{"model": "class-conditioned image diffusion model", "dataset": "rendered scenes of toy objects such as cars, trees, mugs and chairs", "train_examples": 195000, "conditioning": "class", "fused_qkv": false, "optimizer": "soap", "shampoo_beta": 0.95, "adamw_lr_other_params": 0.0026, "max_grad_norm": 1.0, "max_steps": 6000, "batch_size": 64, "lr_schedule": "cosine", "weight_decay": 0.0, "adamw_weight_decay_other_params": 0.01}
Rows from block 9, named by matrix and row number. Each number is 500 + 25 x the weight over its row's rms, rounded and kept within 0 to 999. All counts start at 0. Numbers have three digits each. After the name is the row's rms in percent of the matrix's.
# q: attention query (model.blocks.9.attn.q.weight, 128x160), inputs 0-79
q.9 099:477515463490522485479470521488458490494476505466496462528495559514562502534447491474519536486454545520497484481487559483543489500464477482535473514518475554498532513523511517497505485468476476514487478514527493514519573496474507511498494532
q.10 080:476495498461512510433490516524527507477519516474471486514505497535513510523509461484496537531514491535527488465518533560528496517524506507505509481508520518516446513485526428499531511500494476451531542511504506491521515509483519475515498498
q.11 093:506462456517456521518526491441511526471500484509516493492503540547492530494540516459527471461481483504489503493518473515531539501483498483528492460478471500502496494470534514496501473484513456482493497485524499538468544489460526468498494460
q.12 103:470510522476484523466526481466469480490497527516517506501528488530510474506498483492486526491462552493485503462508467483507513499481458508497507518508501513491454525471541483500556571469501482483469521467553493490501511463506510533539502457
q.13 089:561453493515511525484506514522528517488524506544508534519548506449431479525509526492497529485530510447508488493512477534480511474470566499513513505510520486528486501479496524466510497488462529532517507496501457489501464501468476498513470480
q.14 098:451485504460504488521529484485510509504498475494490490521484460507511464513517469494511456455493478491480502505474469511498490468526509518502477486478504513508485491516477470469481501490529488511505493505514513538519488517496502518487485498
q.15 085:447496505491507508519520494539521474528540490463473460465547486550519447470522508495535505483507472505490495496467501477486519499526456508508477510539446499499443473469533531504480487481524506515531529492487493497525507519442504497488497512
q.16 105:496517496530533475499478520519501529535526506506490498448466459509494482488529517457487512476514507495455525470477530513505447467490478522497472472552485498515540490525503528504520509496517506525509509518456477514495509525496522495505482470
q.17 101:484439482483499471526487496483449554492517521517507489530498468505507538530483507510458502512504489508494507495512505515501482495457524519487526482527496523484514513444478534494435451532505490488534507477450525470511518499512527544490506486
q.18 094:497508478505549482505482494491476468523475509500559526456466471490508497502515496495495496467469538518498491497536480473488480569510480483499486527489535467479510490492487507527529508509471469482473504494491477548476513484524459508478493540
q.19 096:474470472547493489493493496514482473509506520453498463494543488504496557527502486486495469470538513476512500478493480500505492498525487564469519481522480529507473475494541514469514486518514456483450482509493509503466524485507506514497495557
q.20 095:497485539517533497538487499509557467545512499527511498433495476486483498455542494466519521534509497515496480515533459519481471484507534458537506502523476495532522491508509446516481468493496526505524492485501500524491487533506481513497478500
q.21 093:476507537516442483548545454513513534533488479511485529499509534529499499490478500506477530509492506464501459490517480475504513476490530474474461536484518512492528512499550538470541533493502442503490487542516517495529494517506517444512470445
q.22 097:506583523465492507490487514500499548524513516490520490487530494436519522445487528486507473475481473538548505486477542519507537470527529473505509536491512472479493514552491521544512486538497506491496468498511489484477459518499505485497507488
q.23 095:522483546541443492499510478446520501463475470502487464512499508530517491503489508453524485491514554488520489495507527458507514489526527487498473531453516481550495527435504479517488513490508487501481488537502525513484482435479518499558517487
q.24 106:514523504525539530496511492511538544521490497534507551515484492470510529487481504521484513478486486501499500478513466505530546537476494463517510485524483520518484495497513426506446528504503506472487503471529509517476519513543492541538478436
q.25 113:543498482479532513471455506502462517507520499487492517510499481475464492498481511497536532488493490504531476487497554492518528493438485490518500485457529465493494514483528527519484509484504537529507534511510484527492508499502483472459466519
q.26 097:502556518466553483477501491504518503514518522485546507535488508510515486506499510466509474548487483567507503521479510537503515549531487500501486505478473492471506481520487485511532503501497522489530497508519497493487507550546490486506523510
q.27 091:493520525551509506469565478511448488543537519544485473472548492528511493555530478524502473475494485498449527479524523483518503509477481477477507496463506501502505482485494542475520500513472508487503475489489471471514554477499491468493476480
q.28 098:509487498513526468498458469509504507487496481504528515479508513477490501531513540464497455513507485468484502477430529538489501458518478484487513442492530487514474477503484548486523449541510502483513512539527472528499519475488516491500517485
q.29 093:513486468521509508518537512500490529493521479466499489513536503476488540487478574538489483472459524490486492481501443470481531508510497490522488546514498515464450517462511504452524478471489509465497475479539531522486489521494504514539493507
q.30 098:505523514476512500485513524469536515509530500524492517503517512495479515520506465487523502480505524495477491513497523470484539507501544485483465550443500495482531465491488487466466521479523465532459541489509520534517490502504513476493470522
q.31 092:475480488495532503456477521479492495485510498499502484474470461497463481507470518414552505503494518531523499498472540532503504505488504501500488484519485510542496504477507484499544489532495420524458526538452490512497499471521519510530567482
q.32 091:482475511522501509547477488509546490475503506439519540451510529525531531513465505539486531485486452517496510494477478503500461518500479531484484465511451488508487534529477418509481517509466449508518488544514481488521500492513506544497524547
q.33 098:523520554480490485539475497479523492485509522443515501488531488483481548512497489535467481514545486477476545513512489491469509510528524531500522478477493487477459479503501523467499499485479488530496527522542489542489499512553482463469465520
q.34 096:511467484468476527529474493478506500489469490538481496481466496505516411481479521481500474502534472540526477494476515518534507469522489456491530498516495483509517499495510488512488500514557470472494503501477489518498488437476503507487536521
q.35 101:433509546474501446551461469533525506504496446501517512510451481515535516480503500496505487484471477531505509511515488489488519499485514483501477478511520531496506526505472469524471488551509540494539509456467515528498505508523504480521497514
q.36 087:492488479487476492513514493500486505515504499472513459493517472463515530473516485491523476488546517516461455507518474463513490505520492512531468485506542501508494530538467462478493509500529477489497483538495502527535468513539490521474472539
q.37 098:518451481481521507514481508535470508490516489476462442516532487473484463488501487498471537510523494531516499472487496466502475489494487512516561506524476523514477517518498516509501505494530527525499498468450519465502477528472519536495468445
q.38 101:500470493538484504477545496515483555526508498512477483537536504496500511518468505485466513489493490495495507501495513528497499477486510488500520486522487534529446494506488544472518497480475505498495515488511481499511508488518467514518539451
q.39 103:486518505443477523424486509480458489507516515487527512539518465491484486534464500529504453463530484525516516527456509501520464515468499527511496497468478483528483464505467490499486524480531505523481497487486481501546483495483477495475489523
q.40 093:489478508533496513478525477521495458501495502520520527499479487524487470462465495532443512494520509481497532464485495498481475489491498492508505528497458510477442475524524501533523487497488498493496508495465474481491441511528527547455528509
q.41 102:505492502458504513509481498479530508490455487545512494500485487513520521519470500517501501492496479537516483501507489514536442494516537472459488447529515525494514459518492535468449472492501513512521517483515520480460526503507508499522522479
q.42 088:500504581465496480534470469465532535491495499524509499471509481492528488529501520497476454486524489485499480489500486489491485532542464540508522506496485505478487517503508501519481514536525516498496510437496487468504457509470496442485526511
q.43 101:505539548490496472528487503522504512444453543505506521495512529468505501494511527482488485488479525473555479531509520504509493472514515512528510535460540475464526514506483562481526535466494483465455481502529499483478510524533468465497473487
q.44 100:499462573477507463557478526506539510464502505506500464501497507525496461484492509492501491509481486509509495522505534486523552485507470497477499487486512505489506494472497513514517502501478559519498526469464495507490472475481492439537525551
q.45 092:517498527506560466512485489480479547535480474505514495455544457544488496541481513503491521517483529502520488509486514520509569515523482473485521496517495475490486493479535446471536505527501502489486503497501526502499528496508486453490498503
q.46 094:527493509493531514469484556520509505488477511470461502478534459480478462450497507500487537538553470485537480525521517498486472502517506503498525493551486527466527482485507482515491499535493502516527500490458496474486466536503488552483524506
q.47 086:494515464512480521490493523517527510486489470528482458523542520494529491541490493462543465464464495540528503466466521509487495479550508462479488510524482494512499564482495487492506507457472498513511465482503483462506489474521466489538545501
q.48 097:499511537507517504519433530515518492480509533520526504530468509532539537511473490539486495530482459511513546533504513506543508510501546468477517468509477500467538516499496467472483479508483500480529500500514499474529520520542485479497512541
q.49 089:509521471524470501509518505486511517494489501472496500522495521519496492519493526474516513526471498534563492487486502498458523547514515505477530510518497527492464506515442446514495497472498488468479493471536504508452519514533465484495509492
q.50 088:490487509481500493540503492513504491541542458525515438508456510482526500460453514462567480498470486498475485515501560486470486493519489460536454473480464511477546528545456537514492525493499495511484521561491504515548478522515464466487490467
q.51 107:506540486516509499485490509499501485458528517511512512482509466526443436447503501565512444487494509516488473529536444518477556470513522504500490477495491515513517508498522442514510519496542536491508472501497500506484488472493501504528512463
q.52 089:514528527491509508472447499515482475500517492502504553504494487515496469505493495498475489525455485523538547496497524504495511496466471527538551487518497476521507530488495542481484457541482522485525486488506494489498511448511515506522529446
q.53 093:455509487504514509457543510484466531490480481469501489503540474500553503513504469473514500519502541544493485511507490512556487508462468493519475520538518524507518548483514435468516532488520490490505503519476509478486519536499511531457468523
q.54 094:478459490524519507484490497499479505519481487549500459522490490508459471479501481465555501524470495493505478545555494468485486495473541528472503497546504543508499585478510565487478530492531507543493513483470499491502498527523499510519547504
q.55 101:473519585489520468530475478502554479510497470486473522478491525511524478482513496499483461469498505490497496489474464511489556500500472465512478489446542498522476507471486487507434516524522492510479495485516507524501523473503502480519505450
q.56 106:478543488494522526472453482526506519458459500486500535514468477481496486503511533520482568487474493524509529508473512490494465513405483554553491491537442495480510469504503552521519465520495495481502503512483508492461507470473467543474512515
q.57 101:510516496491530460504454509524497506507472494486520495516441507503497522490468507528532524468488514495520487531542493478478490510517544483534467531485500505470541491487487549503503485517511462475475480496504520546556492495527507507484530545
q.58 092:478509502526495505475454501491514499458496464481514489506527494495491485460540488547528501503480493494557451527539499487491458519547548503496521496519500544459485507509512519538478487536483509478508531530501513499463490530494507426472492500
q.59 090:531536514488506557558528482506485497501492543500500515498534473467512531501496532503479521486509489497487493498546498494517509508492516498481536494485518545490483481524497468510459525537504518475493503515505477459487484521536519489445485457
q.60 085:461504538500497519555492447477520489484487477512485511529501545491482475475507496501519518430449467495494464512537502455493481539478439481519489497494475502480479550485503462477495559502509504529476468498559500525471467525504512484508532482
q.61 097:540549539499515513486521498498506556508457512526496540479524539473482545467509545465522508485517476480472507486545463460475515500519536509505519502462514503474501515511542481457493453543483458462494484522549465510418489484500516525521491488
q.62 096:488475535497498515505456481513487516485482541525492525486521470460487523517478467491507538517505485513520439567504503528484518529492551493507490472498499533470495469523492487502477487500519494476500524508491533497491471541528473558516475459
q.63 089:491477532477454502500461487488496523439514503527475443483498489487522456512476476505480508485506495524529497504503569540530519506488498474526506469463481469540472569467469526523511482493533518501477523499510560525511507468510502478515516480
q.64 099:505487515522491499455516475503521506480480499502486518472555489577480453548496485546452454528528506519519512535490473517486477478546517458509527503536507503483504474493494478523516529502500508514492490446485481502509556465515495493476498479
q.65 092:442511483504558520494487494479472491470487506530515478501494466464513502508494484519496537498507473522483481509475468513502518497528458532491509451564455514485516501446493544553506476475493489497494478494494512479479486497517487456470460515
q.66 100:452513486465492507538494470499489520463535497518522488526520504539531509497497549454506496486541515428489511478525500516510512458511531537546457507491485512536468505509492461533464474519449485526467494462524500541508497536511504503479471510
q.67 103:521503483538524517516486499483505495472476498543516470488518506509492507527509488552487458434491476501510511528523481536526494497518497534472532478554539514477491523483477457543502494487510530538516479535480542496530489529525479509458501541
q.68 095:482497471526470506501518555527509457452508492474529487537526456524495521465489490492494524516523520534509446478449489516507534473503506497470488553521522543522501476504490508449506543472502480457522513469527494471485490485482503479465484478
q.69 096:517500491552482529512465520507492482550517472488468488482499470458493526487501474554468482527489514508556483493564495449509477505493509461494538494511519507474533495485504473529506477475461493521473505493541557529510464463465509482504498498
q.70 104:461477527479475555491507478517425516468505531531506493539502460439492492517522524489535532537483546511492514512519532504486487486504477499520460517465500535471496491526496464475468507471483525500443511499467483465512486498545520528508484508
q.71 098:460523517454460486526510496493453512494508506505511484450508470525504517506501511469483530551474513478540502470492522560474480476563468513512466517505513490497504519484504493499529507507474519509512498514546451527471515479542471495474514512
q.72 101:517540439501520493558486488501459440518500510493503469492489459483534534524527520500510499491485496495501501485475521551449512464460455490501534506473547500470470523529497525519477482447481500526491492497534513504520444514507512489524486552
q.73 105:474498507511493522477468521476538505494514498483496514500471519472523485534480487477523519521552492515489504472530508423536544471507495495525481492487498517528535494520482550474471544447514487466487497501464505461525454528498500474496511476
q.74 106:508531503460473526481509487502527526506510503482517527527524529504478481529527463473503492544489513476520476531497467506515441504531475536490457509484494511528466519506524500506522488466491508541509503502466504527493570524491484466492507503
q.75 106:537502500511501504454498488489491569501485492505507499518543530517547423522502482495475454458477487514494505520478482503479481491486479493484517500551466492509498518520514498520477499515521451498500479488492508519451527535495508506531475506
q.76 100:496459571485502511501456512464480453534508527478495524470486511489472472508484475506499500465453502508490466517489489486530511536500487487510431527451520518514490505492551540473482466543501503510466473520472464474496494511505509569537505476
q.77 117:476488550521516517467460517475488476521518510500495508491494480500525488533496508511513570523485476510513515487494540486524508527492539526519440487483504514519526505459520497488516494502479506502500493518498493470551519521499474468541546508
q.78 109:514513497502562495503537541454499497533496450505507531481493521483439509512510481514527477483474480534497449496526526527460474522481529462460513475483489467467466508509540488532512481503516461539518544491510539486489430488495518493475495529
q.79 099:487528507498497494537527490491484495475479512493529493496458509502488531493500510515462535522490505487482511465550477545492493480543499453468463505517494510481492473519506462463525524505490533518477544510522500506465490490512543497435521498
q.80 097:521480478503476468491485524546522510480530478490502493517521465519504532483521509471514481505519482480540518530457495509512508448503513491513533524491521552495525489497448487457518534548543466493489508437475485486463493450530521535528503485
q.81 110:448493563433523534499537495497448505487501482523515463510489495495469536506478501484474501542461510485495498502508464505446462423502488540462460508509546508479508467496505538489538510481505483516519487479532464504523518492503511514535511504
q.82 102:503485507525516529547468504530510475499490544504485510470499505494519481485507522515484498521484506552552486527463489502520497508519494478483470511480548524508505490465542439485456506478491549473530434541572500559498500516517509530508487476
q.83 095:509493482498471474506454484519458482543487545463459540520466466488550499494490475479520539483508490510523513488505491478481504495514492440513520511501505494487537524503548463484509536481471492485520470512500503480459508476520497496557473531
q.84 103:499495479526445524543529480501529492539475533534488489538501527486505501519492468505460468496500476483525512524512476520526469489498462506516509499511466515488474446494510497547523476501532471518482526484522542520472525502493492514473497502